config = dict(
    model='masked spectrogram model',
    dataset='drum patterns on synthesised drum kits',
    train_examples=26041,
    n_mels=64,
    hop_length=160,
    input='log_mel',
    win_length=512,
    method='simmim',
    mask_ratio=0.6,
    loss='l1',
    arch='pvt',
    norm='layernorm',
    norm_position='post',
    hidden_act='swiglu',
    mlp_ratio=2,
    head_dim=64,
    fused_qkv=False,
    qk_norm=False,
    parallel_block=False,
    inner_norm=False,
    patch_size=[4, 4],
    conv_stem=True,
    depths=[7, 7],
    widths=[64, 128],
    init='trunc_normal_002',
    residual_init='zero_last',
    optimizer='adamw',
    learning_rate=0.0025,
    beta1=0.9,
    beta2=0.98,
    eps=1e-10,
    max_grad_norm=1.0,
    max_steps=8200,
    batch_size=256,
    epochs=80.6,
    lr_schedule='cosine',
    final_lr_fraction=0,
    warmup_steps=410,
    weight_decay=0.08,
)
Rows from block 10 of a small masked spectrogram model, named by matrix and row number. Rows with one number belong to one neuron. Each number is 500 + 40 x the weight over its row's rms, rounded and kept within 0 to 999. All counts start at 0. Numbers have three digits each. After the name is the row's rms in percent of the matrix's.
After each neuron's rows are labels from the 100 clips, of 14848, where the neuron reaches its largest size: "responds to" is what is common among them; "peak in band" is the frequency band that holds the peak. Only what is clearly more common there than usual is listed. The data: drum patterns on synthesised drum kits. In brackets: how many of the 100.
# gate: MLP gate (model.blocks.10.mlp.gate.weight, 256x128), inputs 0-63
# fc1: MLP up (model.blocks.10.mlp.fc1.weight, 256x128), inputs 0-63
# fc2: MLP down (model.blocks.10.mlp.fc2.weight, 128x256, transposed), outputs 0-63

gate.130 078:443467535459504489490404468495492512485520552553562559437502508485461504454456508501479428491416488494581492471550553488460449567514469547485505502499531434509416510465546507510435449489466479
fc1.130 113:422501510485595521487533535451519516588508523510516619429466449482526461567489494504478451518489508460466509482523532555568470470421554593522525520516510479525425544516523458527548497510429490
fc2.130 100:463504473573583498495537509545482453584487510556523473516470503439500482590485454506511519521559423394393512531454471536571521424497471452546482512505541533507460507490520554526542445451508474
responds to: cowbell (78)
peak in band: 250 to 500 Hz (100)

gate.74 131:501498578525526525540465482590503528553498514536509500414459530493505486524417482517487469442486535493476519491461498528479518519605414500598494555455487529468478497599480493479507471546458538
fc1.74 101:610507480576531483459499478422516469476556516482535547468474528491508571479493507522438444516519374470414517472537534516535552531474527544527446477470484482506453489455521498545437486486382505
fc2.74 119:480483506474456566534433529575456500497433469521549448386517484495482482529502509489542570505492582498524499501426514455522479469527456409454523513523519512460582471523502446489524494559578501
responds to: crash cymbal (42); cowbell (41)
peak in band: 250 to 500 Hz (57); 500 to 1000 Hz (43)

gate.58 087:525517504485441430519544536461495518442455480426475515527583515524524502513491501524469617502541508416484480476496431556472517467484470535481502550486440534492559516526457543520503538582518479
fc1.58 088:502537549474576502515449599442538579514497488494494491539465457502510520480477494503488417479475494495524515508507513521559486533439596460466431550520531476502467519505514508467489475459506473
fc2.58 092:469512492550630521499531529492498454499502486480529513566426527494517496526482501485517478524428480510499503491566514580519544389515523466546552499525520498503344503490516426571483508507522463
responds to: clap (90); reverberation (63); text has "room" (63); text has "reverberant" (63)
peak in band: 1000 to 2000 Hz (96)

gate.124 107:538510452418502477480469469535545522592518449458555504533534522526493511452489507483460468580506541544497550482492522448568524448468502560467426458519590494460447478459508477488602515555528572
fc1.124 120:513466519494558570461568434516508491460489543446457450548553572479496428597460514498477516450473552470419500445457564494477444523522588524459553481476538478477493509538501445517466482557475475
fc2.124 117:507494508518526556458515506496475613479501517419485501560536541523472452457483502515525515473503494513444496505480529472532489517538556556512536546465493535496459520553518479500463476514491470
responds to: thin (high-pass) (84)
peak in band: 0 to 250 Hz (100)

gate.227 097:522522431500501493501506503477527427503585554466530437507554446500436549494548481521466487462522530517505529537457525470481470478481466418523528458488553485506537508493520437526563550422438572
fc1.227 097:479532489516501466504453483535548453462524544481428419500503601477540587446482525466464604467541524505563533521501572483498463495565506507503590380495529490486516496470496506442528408457487515
fc2.227 099:517512514519468459454513532372442558567570539527521556438513476521510488576466553495516526493481474534510502466559444526497460496516500560518491573498501492485517464500487459544539573549448491
responds to: reverberation (98); text has "room" (98); text has "reverberant" (98)
peak in band: 0 to 250 Hz (65)

gate.238 087:455498533551535466472524487489511502523574575445482533562482481529454537439549469542411451522468423441492476502559475496542556571483451510548476460550519439514501477464512557469462507513422466
fc1.238 095:467482465466484513522499444460473531502527489508550565546500456541476477508493482495458466518520401520511439500517473491511565532531412525507546478561479463498497513498516556432382559558430500
fc2.238 092:445431537532501521430524472587448480523541451527526429480503471516503481601511466553533507576514510547502468502474519524445552438499508447402459532496557537483461491558504490462449538471471457
responds to: crash cymbal (76); four on the floor (25)
peak in band: 4000 to 8000 Hz (60)

gate.239 112:510499546479480500433508509525489548467461552537479449456520526503437565500463453519479507526549504499490498556483508467449485519450557540450493422501499492548517535484502514508503463426468516
fc1.239 083:523524503469531509498475484517525521506519445459488562504510542474524483494505491499458413551474500554470546439489528518532461483496445429513560496465524508495501500492445433452583522538499485
fc2.239 083:518469533558472456522484522537512429488465522537489388503451466492547570497495529506553537441510536517502438517455443482510492501528568458499488504490428472519551539525545493487492486432537486
responds to: muffled (low-pass) (29)
peak in band: 0 to 250 Hz (99)

gate.148 090:511542578471539545513600590421441520508499470489469526532498469523539500520487448535512548455479520458471441431504470593568515531519551547429479542493446528463544512537501462481477502568517514
fc1.148 066:521490520522437466547540424540525459439497541480483454499502520543499504499477514507462482553482486488474475475506473527459499532427544533506541496458426449545521468463561535480480448522536510
fc2.148 095:472492537497544449563514443608472408433525510473469490514571500467446495532558530535467501575500546541448523472543519519465505527411496505509537478446495522505539430573476479497510464560490495
responds to: muffled (low-pass) (81); reverberation (62); text has "room" (62); text has "reverberant" (62)
peak in band: 4000 to 8000 Hz (95)

gate.176 128:541554544507539480519539528490495440508536476556504508487566430563492473451504452498429442460466553490433515495474479519439562500561543427493525479528518533542534500513514427442512564525521578
fc1.176 104:465414536434525530505517559428506496517544493482479387453437470455461459496510509505541481542453491495496490511521459519474495554510531472514497494500589492520478440495508488542521523453514498
fc2.176 106:530548454475494472530468412543458481488542448556487558531530517480507478549471507512470554454549509508563516463481545568554434439498516529515475552474472494506569558495501528467485446531507527
responds to: rimshot (61)
peak in band: 2000 to 4000 Hz (92)

gate.26 085:525551438460496489498470431502520497502578506446497434549498520499480506429529468497480475624488534516499560536470592476422557441519482554417489526514517535542474515484490506464524489511482462
fc1.26 100:496467527525535510516501443487492475423483485530474513470545466536504442540542482476466585501493498442466461459527485522513462496480557486444504529516477528560530539494484458488442492492416411
fc2.26 099:518484491534435501407545468526489498486536534407498456556560539471474478473496494487552471547476532533468532523464545535477563483497506546477480519501500534482456509540487513486563457601562472
responds to: thin (high-pass) (88)
peak in band: 0 to 250 Hz (96)

gate.236 102:532512492438532469483487542459488519497538488538528446516434494522463511429502506510451575518472621519532492492459591507468456437535501589508555488489538462500507483539515463435501449470497526
fc1.236 112:521537497524486469549549471551507476441508486501447532528581556507499423530452496515487416430551445460371495490593474485498423560484503464501516508442500506497521548482498458516442501436555522
fc2.236 109:497462566487508481486445549491514421524572513485522448535493467526462474443552487452467547546546470550562523538531472510493493584511497452486480468575511520492484417514492521491532478525517505
responds to: reverberation (88); text has "room" (88); text has "reverberant" (88); bossa nova (33)
peak in band: 0 to 250 Hz (59)

gate.173 082:499563470468549515502571528497477523593487558484498505494505503490468485506485471530487532515474530399435590540476464530445556489511527500555457545471524551460583570529379468501516573495503503
fc1.173 078:453488448618545489463471467522537453528439452526441530567485515482483512466482506472569559510496527532524536559491544442473599498511506480533495556591532513475504562509494516492524473538486513
fc2.173 097:555496483542485491623455478606456476477523505504452444512528480507498517477612507519407477597520546537455470470568469545488471496412516491423489489468479490525472441523499382540509415497472498
responds to: clap (78); reverberation (70); text has "reverberant" (70); text has "room" (70)
peak in band: 4000 to 8000 Hz (68)

gate.175 094:559553447528525482583515488543524476571516451504428528527512528494512576483479493491373525514527510513550485472504519526452503551372455584394463496500471506536497517526520407526572514471529531
fc1.175 097:513480511512497448469459520501508479478561495540512516596441467507529513533525514498532473493454516551519488470628507523485483489516506431535525560502470510519456501534513488490407505559383495
fc2.175 099:528452481526516522534503459546510420538510482532507456626473567481495489537414530469519511494452483431528489487536523396448401509481549532462430493499525514531534485504486500461507445531549524
responds to: crash cymbal (68); rimshot (59)
peak in band: 2000 to 4000 Hz (68)

gate.185 103:498534499471527469509480548484487554580550568516496549499484484526460503496522494535437570509490467464473519495549551503548451461460617533497535469461555462502447488477530468473503484421487551
fc1.185 094:528606533532472472482460521554453511512491548495540446506513456527476505446556520517474455573460469581509519500576490477479553549486489463479442509493478504483492458456480564487430485559522504
fc2.185 103:490450428521547524496458482465514485398530463596472596482513500497463448460541487481489510510535509502542497511445565583521466481517423503502589494519496535505550485535509481464481466501498427
responds to: closed hi-hat (67)
peak in band: 4000 to 8000 Hz (100)

gate.123 093:516459478394557509566544485515522424445557458541494516561519427552434494518501473519489459493543433521527510497466544486552452469456578451548473518493572518480452446459518469441487447520524607
fc1.123 109:453504510476521510463463478466523503418470471432541539486481528460521520443468522469510528533544491576531536471448561502531452477471537512598503524495506494549517452528472473404588489547515478
fc2.123 114:477484463499488477471482538515472461559515510541513438550519516519471514502498450510460496518372517526443497546572507553503548434541514510549465451558529486482481560465524480568484553501488524
responds to: muffled (low-pass) (67)
peak in band: 4000 to 8000 Hz (58)

gate.207 104:508500481455526502461499496481495521516471568519466453456518512545431441456586471524420436512570570508507509547462552477484472478487551477496521429459515512518460515483556495489479466475427503
fc1.207 088:562533523500499524462512441507534509517449464440442480525496566445477480474511517468482521445480541509535519488480485498522465490491480434620410477489489539500504501497495533511558527603548495
fc2.207 096:568478510527527510498588488520491499500458471461442444524533502493469465467537536455462465522506570563508503511472455452465551484495525460576454541506502492461556535555484621476562514628552535
responds to: thin (high-pass) (60)
peak in band: 0 to 250 Hz (100)

gate.137 086:505527532482538491489554534454472486523461510492475589501514509519488467525515464503499509437534530459450556540455504565637502451500579438566472525465516565450568521522459472455525499519548489
fc1.137 068:488555494494458473557473513460483508503577522473521434517483473496536479501478502532507481585505453497491438459498488540507498464553457457425503475440468432573455475480533472533490516482492503
fc2.137 091:543495478536484481556526478521523511478567498447526404467560466476467532511557503556467469593546527543486480468459461580522504505408526470469504501441510469550487436507498483553541458463479509
responds to: muffled (low-pass) (36)
peak in band: 4000 to 8000 Hz (84)

gate.68 106:427510464456465510483523450539503444531552505545448579510494554448478442561435493506542465466484495453451513549466505420501463431551452463599440490506541500501535548481491548436535507570558522
fc1.68 101:489536560569528493506529519474537422485494470434510486477516475496514506478467501525460442506579475498517531486518507597459465502459593459416579534474480512552490489487489490515487471494503520
fc2.68 098:516486505424445516442488468494457512511507512498446555547478457519499392529529488496494485493481542549474471506534451484458437454484503517520417524506568552485596521558491573467535549624485525
responds to: clap (100)
peak in band: 1000 to 2000 Hz (100)

gate.182 098:435530408460511564506521405540505493576501488514489497490558547513479476540517510488491525557473481547528480495523504502511493470454521551421492432512590488473463468527513482485526449568489518
fc1.182 113:558494541507530454562446563601458464426508481565449481497376534533483513486565459528456482576545489457539505500540461520433490495471599510493455500520498486495518498471479449542482533478527553
fc2.182 109:552513559532480432522575516525473488421535487483555553444475448513470547464542443521490418444539581499499510515487502502509471543533478402559522546459414496489501523523506513468533506475486503
responds to: muffled (low-pass) (45); breakbeat (27)
peak in band: 0 to 250 Hz (55)

gate.224 081:490512529498515511547509424457486440559391450458422537451511512425539439526486560524556471537465464481494498461487450525534546527434505503523458507420486502529469507507503513538463491443536464
fc1.224 098:504507537529535510512563547497468365547446525513414457546548530458493473556497527554518526495528525473408491496470528490593446512499558505504458520443510533520502470497472548506504404459523500
fc2.224 095:443471485523472515512501535490498486561493534461608537460448440522486484532425495489491543596514528496539484497544452512519543430518384560498496470547547511482406439497537545496496534521504489
responds to: shaker (94)
peak in band: 2000 to 4000 Hz (64); 1000 to 2000 Hz (35)

gate.6 080:568511432518472463496585545461516514565526527460506417544469468462461502498562507493503483515511537531529496488479523504443543431484461472546471489460501515500529504557524556440618503565508521
fc1.6 097:592517488490455479443540594494537544609565506505550462518503485521512508501408499505519475445499479523476483453463515500489490461602499476455497505438459506529514554541499457469492550478437527
fc2.6 093:483492554469549486518416533498506445458514448577481587537550510535520509501462489480445555467492445504448501503581470525550483528453550486496496504556513474483474475498508497594443538405514525
responds to: thin (high-pass) (34)
peak in band: 250 to 500 Hz (41)

gate.35 111:510436487453531510536523504529521490514582486574479456619445493481471539519555491504458474527435619502523523545472560468464395453510502571471512492576530498491494475501500516448523454543531570
fc1.35 092:558472503491492522455478552607466433446504396556455532524584536562505492524482496477498486473455485521459518500478485526451488471424538483437457531514504505523523492526494400518446472428526500
fc2.35 103:539545425462448476514553513516491535481486521517503524550547486497555533558420519523507522441459469518575516463518518525599534459484494571542501498518452477526509540506491479585510535523472559
responds to: crash cymbal (80); tempo: 160 to 170 bpm (38); half-time (28)
peak in band: 4000 to 8000 Hz (64)

gate.157 095:448508423481548469493539522579487451409489485565468506549565464519458503524565484496527532555584451510499506557468539476503438419462503468518517396533526510511539505455508523463524488490528560
fc1.157 104:447472513496526469536432533496560477457507483449518552488436434546497503520546510484495468531539484547579506506592432515555565488499441394591515451567509522509499442422500512531497492521488514
fc2.157 091:517474517440456478489461553367462539500515485517538447459561485471496472545473474484493527469422567498495496494494438543472462503526503603501418512518508461516533462557523444566568579519495489
responds to: clap (50)
peak in band: 1000 to 2000 Hz (42)

gate.117 132:505545529441477561495385457543500496603447470535549497538552573511498452486495505501480477526456488519494490529392538493572506443532491423536433456519516509467491490461519485490460504478518523
fc1.117 113:542444536569493535583522475409481473578459525565502444530497483482491519470487508514522523442434558492490509516478538494514517526552493387529484413533543477469554504495486461549440519538492499
fc2.117 105:425511460473589472489508536510486525445598486514506570454504452525483588533478539482515498545555532523403487516499468496391449559468492548509541574504475494526510489512534503507580447468518495
responds to: cowbell (100); text has "noise" (36)
peak in band: 500 to 1000 Hz (100)

gate.216 094:528468529482535512471497526470497422545543503569445452484555473570454570532551464504461574508484614466495495533476570506519500570506555468401511496524503469508496538525522498482478455424518500
fc1.216 087:539610447527502489473526555489501579500412521466494538436463508497534528423445481512548515466513484462582511483503558540478476560537490540527482437479420524550489503490495528501453529532473497
fc2.216 090:524533436447458497481567477500484570531511518500482510454541525476511512505407472500527498437558468444502509511401594585538408468537477499492500519439445513529557530515495460490452491463474533
responds to: rimshot (71); march (36)
peak in band: 500 to 1000 Hz (45); 250 to 500 Hz (32)

gate.183 096:538513601491534551364487511489509447411482544503472461478501550519475509401583469539486567541491556468487544521446540472470542538505528495438538452444505541469514533516496520500547454450471488
fc1.183 099:569516528547514505464480547545524546470499459473445517507536498481503536458494481492452547531545481508493556504432523480425470524449529450505421445470459514514582479523460471476548506493514482
fc2.183 108:539448508563504492502470529522523445424509503477425496523521449491480556453605510479458497542516590525485499512507484392500442533522520452472536416498511506516556422526498530447566465481591453
responds to: rimshot (85)
peak in band: 0 to 250 Hz (87)

gate.104 099:449517515482507493534512531481533513410494486422408563542517552443558449497505564451527532504563549510510521523497474527516435473460478523550425451589490498520497454492428517508466530553480465
fc1.104 101:635541521488507553483602440516455451443469510474486459542500552503502493464524473548497525527501524488476551476461511470502570499487556480504487550429463541538489478486504542510482427482537546
fc2.104 108:483611458575492514512433453402487472519431572433586491441627504528521524499532527488486484510522505503504480520569493496448553553475481473461402507504470500515524493470558416561558520460563493
responds to: clap (79); march (49)
peak in band: 500 to 1000 Hz (49); 1000 to 2000 Hz (30)

gate.132 115:539417533485468435447502523531537493609553478439528532569492541500473555546497539462424522510573521507516452497502508427442505516477443445465429467520521465501453429572532521418500511537568537
fc1.132 116:533473391434480470532570489484580565504491537466492496563438493551472518492400489495505451502486387493519497445497560486547525475466470544556523459508516481482557482567519481437522507507561476
fc2.132 110:502546430558490529568566413482510585541438463502457424514506521479553473555432506486490450484464510503535491472444496500581524393487505501524510502530509510526524511513517515458527495526503508
responds to: thin (high-pass) (83)
peak in band: 0 to 250 Hz (100)

gate.195 142:566550491519502406548467494549513498521520516535447482481531473488472533465491480506418519446522591501450534483505500504415524538540471500529532523448439514535542498599495495501518555480487547
fc1.195 105:520466630525515534453411537499506443502548459434542491441490465482441483554595512526496488558551490537484531533501436566486528543538498449447466476476534498495539474497465494505547430539515405
fc2.195 116:512493591526542513459416519534498459543570470456529474463492497497442436498599486498464538588530535536481513544498460540458523563535461504445490467506531497511502444488486509494501472507478448
responds to: reverberation (63); text has "room" (63); text has "reverberant" (63); clap (57)
peak in band: 500 to 1000 Hz (63); 250 to 500 Hz (37)

gate.134 104:469492441494497491475486483475516524539559533546505522540435500504463519531467487543492561464500524535662505504511511517563559426487470515480574480530524501461518467489517542483525489456462523
fc1.134 106:444492510408483539562503437574445415482500504499486474546484481470517504548584464474507495494495555485502509537481507460468520503492490516509494521566569497498456481505495564527562490517400475
fc2.134 103:545527538539509495447479552492512463444436506482462461456568478495517547433453522516504536519491509454401460512405510522397466566463557471489443461478451473523465606495533521447442442427491530
responds to: closed hi-hat (75); half-time (25)
peak in band: 4000 to 8000 Hz (87)

gate.181 089:568460588482545545468454530501465487543503469500546436523465484526454486515485515551450539479466479537517498504538525513570540517532556478470490511490521500527461455433509513566425469503417488
fc1.181 101:467528535565541510593493554518552431483463411597462496453494426456500441451543504518544519555544417490466513480500512526526458495508515527549496492524488517512469525504480534432498437509563457
fc2.181 095:533512434472553488443487507474443553612529557468559404533427505529493551492468530477466550462486609528562500511560535496447467507537505539411424489503534494509477457503487493439417538516468536
responds to: shaker (88); rimshot (50)
peak in band: 2000 to 4000 Hz (71)

gate.247 087:580507446528503467542578549467464591565526487519463564466543451529492542592513487529427525498488528476489492434486481578489526482430448564534455492500512532508512520526522434494478505481515556
fc1.247 103:578474524472505514485462576512473536486561428467570485542469475499484553537484563486613482530518459502553485486499504505556530552486494495468496483550523496486533436457527516540532440499614551
fc2.247 099:444493483571519529434465475545497392417429465513477526475503563515509493425459524482490481493511443496478502511507510475535518519483506439526513497481546473480448528459506607513526431474482484
responds to: clap (63)
peak in band: 2000 to 4000 Hz (92)

gate.186 103:514557489498528485470463422551470538438557554457534510489472533530494468464452504503532465498434474463542483511591527410421456549511488548507510574504440506500477530511495534543567555537451474
fc1.186 100:593471514524454549491454526565488517527428546467462401621494534520498455480529545492471565523492490543526475515551498461507537475500531430436378494499496483489583520501483423521479536546525501
fc2.186 102:487520480558463463516508536432510487471440489553446453436497531470530532550518497485578531510459505458504507495532534616479453530513486564511507497510509533497490473537505544524555473521570454
responds to: cowbell (100); mains hum (30)
peak in band: 250 to 500 Hz (100)

gate.133 080:477547527558480525590420546523536539539494532473429487424486448457526546483503484505516474481518495550476521476451403603500562583573406580450535512519475492477511459450485576562493499434560492
fc1.133 084:523530457472473518460538487480415549476534498433546494535535474558479426499541460475440528508603429479490510446437466508497461442435561515462472476511506498482483456499513451523518488453551527
fc2.133 094:488576569491401518481495519430470579507504462515472515513580491504490559521493462550490430475515524476438523513399496583527528485491454531446453541467460521505509465553500572522487488474563489
responds to: march (47)
peak in band: 250 to 500 Hz (100)

gate.69 106:460488496425559419513476509464454444589459463504561507527514498534469465482538497490466550587562522557573500517492548428539528460436536465504463448509522488480463500482531483402572548514488553
fc1.69 100:491536519495491511561595416443491546479412534478486398525542592492535524524458492499538500461468482445540506438465521458450453511545547468557516512471498472491554512553515473544453513501509504
fc2.69 109:462533498454465490497518554426484508459545448523503571437516452459497508489478447516570513503488468489482513486472421566434478517538479556551509515469513487492604555514512533501532561459496516
responds to: thin (high-pass) (41)
peak in band: 250 to 500 Hz (55); 0 to 250 Hz (45)

gate.125 074:521551525544476463516485504520460600456586474474580461480451598434497520548470544535505461466422450480453481455524450508503478503520507502540509497484514502518485460511502541530382503452537480
fc1.125 083:489534512529495519511493504562461535486487418477506444467531484462560500497478470523559504436508505489404417411471468524498444523566542555575515578457468459545495517511573501478473507488502519
fc2.125 083:496561495493441494512512530463500572521547460433600485526448536455511499523409477502553491555446413461482483484537511499475451510524466512519500498517506482505473448493511416487500531437468512
responds to: closed hi-hat (71)
peak in band: 2000 to 4000 Hz (52)

gate.5 085:464438581521524507554522465506537426423616521496486624478515448483489491462539512526519429502458488482476502523507451538524509558485448481516545491471499546474454503544491511439452463455501479
fc1.5 101:423542464467463508504490495500488543450497528520459441406523534519515442546553493524514500411470513496450549503496531503486478396556429478533517534518520507513485571509506498491500599499471476
fc2.5 097:499464586492448457490565502454519436483550445495540564380482481504483481524548470509556415448522468537473508523533425550501472594520455411506483573479562504467469521537495513425494531445547477
responds to: crash cymbal (84); tempo: 80 to 90 bpm (27)
peak in band: 4000 to 8000 Hz (85)

gate.212 085:517558477537484486408474440479543516477456461458535478484471529514484496444413480491508528572576465494495466494453492513489520571467535515531455422428417468561534485504550503478538547482543487
fc1.212 095:434482490510580509535472483567539497523419468529509385456455513528448450486517498445526567585537522514523515544498451466507571489515508464484543483556558475430553474493430543516431454501498530
fc2.212 090:532573462516488500526506470611469548493456514416437462449532519514495516505559520487514403530529557509490498520548479484436553521458497520486478496515482517536493485438506509557526481539502477
responds to: closed hi-hat (67); rimshot (60)
peak in band: 250 to 500 Hz (44)

gate.14 106:534578492527426487520468569476486533488454505459379462529509495490494526498498474536540600492460463435438523511501498563490583475538466500531418523492467560500541480525476555512525504521508466
fc1.14 104:512444485501489488491454441496461536454457503538550522490510507580459451448454513504457538545549439545565511496574500434402436535528564549534471479534451468519534529466486485527529581521430499
fc2.14 100:478440547498531499531418453561492498515524496511559549462497486490515520466471486503509415505500504512539482506565524450447490660481500472510486517520463502511475555516496484493430537503430499
responds to: clap (58)
peak in band: 500 to 1000 Hz (97)

gate.244 106:378504429483556515466448496572514495501519426517439476502456502490480468500505498454499504591525504541592508471537506481455431507414535553530430454499601477481476458546491537473600468561533541
fc1.244 111:588454522484436486528536538514430490387543548472483453551459474548447511488514527526496566506480525511474485444540427489458564493515474516483519468484485495477648495503496485477421546475567512
fc2.244 111:516490569501448466512508519458475557481514591452580516498494498502485511520567461526507462404530461486427493522514481482562544498549473463485546558468429471472440534482517438511417556473459501
responds to: cowbell (81)
peak in band: 250 to 500 Hz (80)

gate.99 121:507580529568492483586557533498505504503420500470449447462553496529511508521519462551525537454552506438411530454457454586487535430476553457491524548483448561524516473536469443505572507535506501
fc1.99 082:438513473527504540404419424544510524475475466522563510508512566504479494455416495506525534517491446513579602543482519425418455543518497514523426463528582531462534525470445579502491518502470497
fc2.99 101:464484505493488496433436454550502499531537510543557501550425572475501530481423489485533467490413486488519519553508559443420483566571507574534444463539505483512503551436509641484474517536500520
responds to: thin (high-pass) (29)
peak in band: 500 to 1000 Hz (68)

gate.161 098:483561443509460501511539448473519439522501592485524514540501512512461525492504498553556519480536512481477488533472619490519588482524525507466529409507489538530466533440527498405517472438461487
fc1.161 103:573481491493523494570469563437468502471502531516496465467463484507521499489447498494541466379390532518464484491507482572564590488549491460466500562549500519494527512500478459492496542522483472
fc2.161 108:561551518539541507561419538397498562555483502483571420519500481472527498467548484527479516507464490527556525489464501524571476489517451383525479562508511484463475491437506476470478523459474504
responds to: cowbell (87)
peak in band: 4000 to 8000 Hz (70)

gate.135 089:506535495441440532505440507444472517602355497517480469481528460518480463475534461527488489487525484526486492489463500522551505538497518514523485451471459498528529530521485465502396553386535520
fc1.135 095:555448487503453508447518550562521469433456535427530427486517550463479438503510541497493528532440532557512515559523562462575563509551500434516514504509486457556492567446523516440485473535472494
fc2.135 092:457554529458562458512433486475498545534431466572438560420554474492500534556480492508476463471577492503417479509511489525479401482424541582496497538466499518481496546522500470560521546537454498
responds to: closed hi-hat (65)
peak in band: 1000 to 2000 Hz (46); 250 to 500 Hz (46)

gate.112 104:452438429522472491572472511476539488522611483511564579632411459475542505578519517482560496557466484492617500493505504486606495490524433500532548474590525498474512449503483555445530512496503509
fc1.112 114:430500459500524487576460547491525533486511402552547568483480421519514499549564473553529463538469449443520500466531460521524479461558520553512562527529490506464465510508491510467546552489438472
fc2.112 097:513531516462517544443564471524494482517404516420482376452547528494493450498476497499495478539550536473450470513439532521424498540446576479484527523480504503536451535477505505470434455453539532
responds to: crash cymbal (44); bossa nova (33)
peak in band: 0 to 250 Hz (32)

gate.240 087:486481566586474502568460552503537519456463483530477434468548449481524511531527519544522517554469457475472462448587451537457454540499520525554526556483439512536519531465506522525486452458438506
fc1.240 082:511474452488498481459466443462586507510570544524477508566490506499543466448443489516475516487561460477561484520600505469499465537503445485539468598537477461494417572490518462471494574447455512
fc2.240 087:491485413550488499505605478547499501418544517507428468559463485510487436495596515462456535504537458517492493492577468407460516455422464504459498514501522483487469478477500569496512479572505501
responds to: shaker (70); thin (high-pass) (34)
peak in band: 500 to 1000 Hz (100)

gate.73 099:483447489453506503519572488522488554527504610530529448503481476511475584545494518500436421484388513493429495496460500487457468523531427561520547436490513488503485479514499446451455472549487550
fc1.73 092:461457542476532497506483543519538367464586425568476534493521488525477543537570492513437557501494455523519496485486420529536490521472533384507501526501547496470473484488506517537518448486525485
fc2.73 087:461540502559505478509449589488529446541492527461534553444484413532474503472529503463509523519599507514420487538526471485532458477533483455511541477509464536484496484521489498530506510457547451
responds to: cowbell (67); ride cymbal (42)
peak in band: 500 to 1000 Hz (52)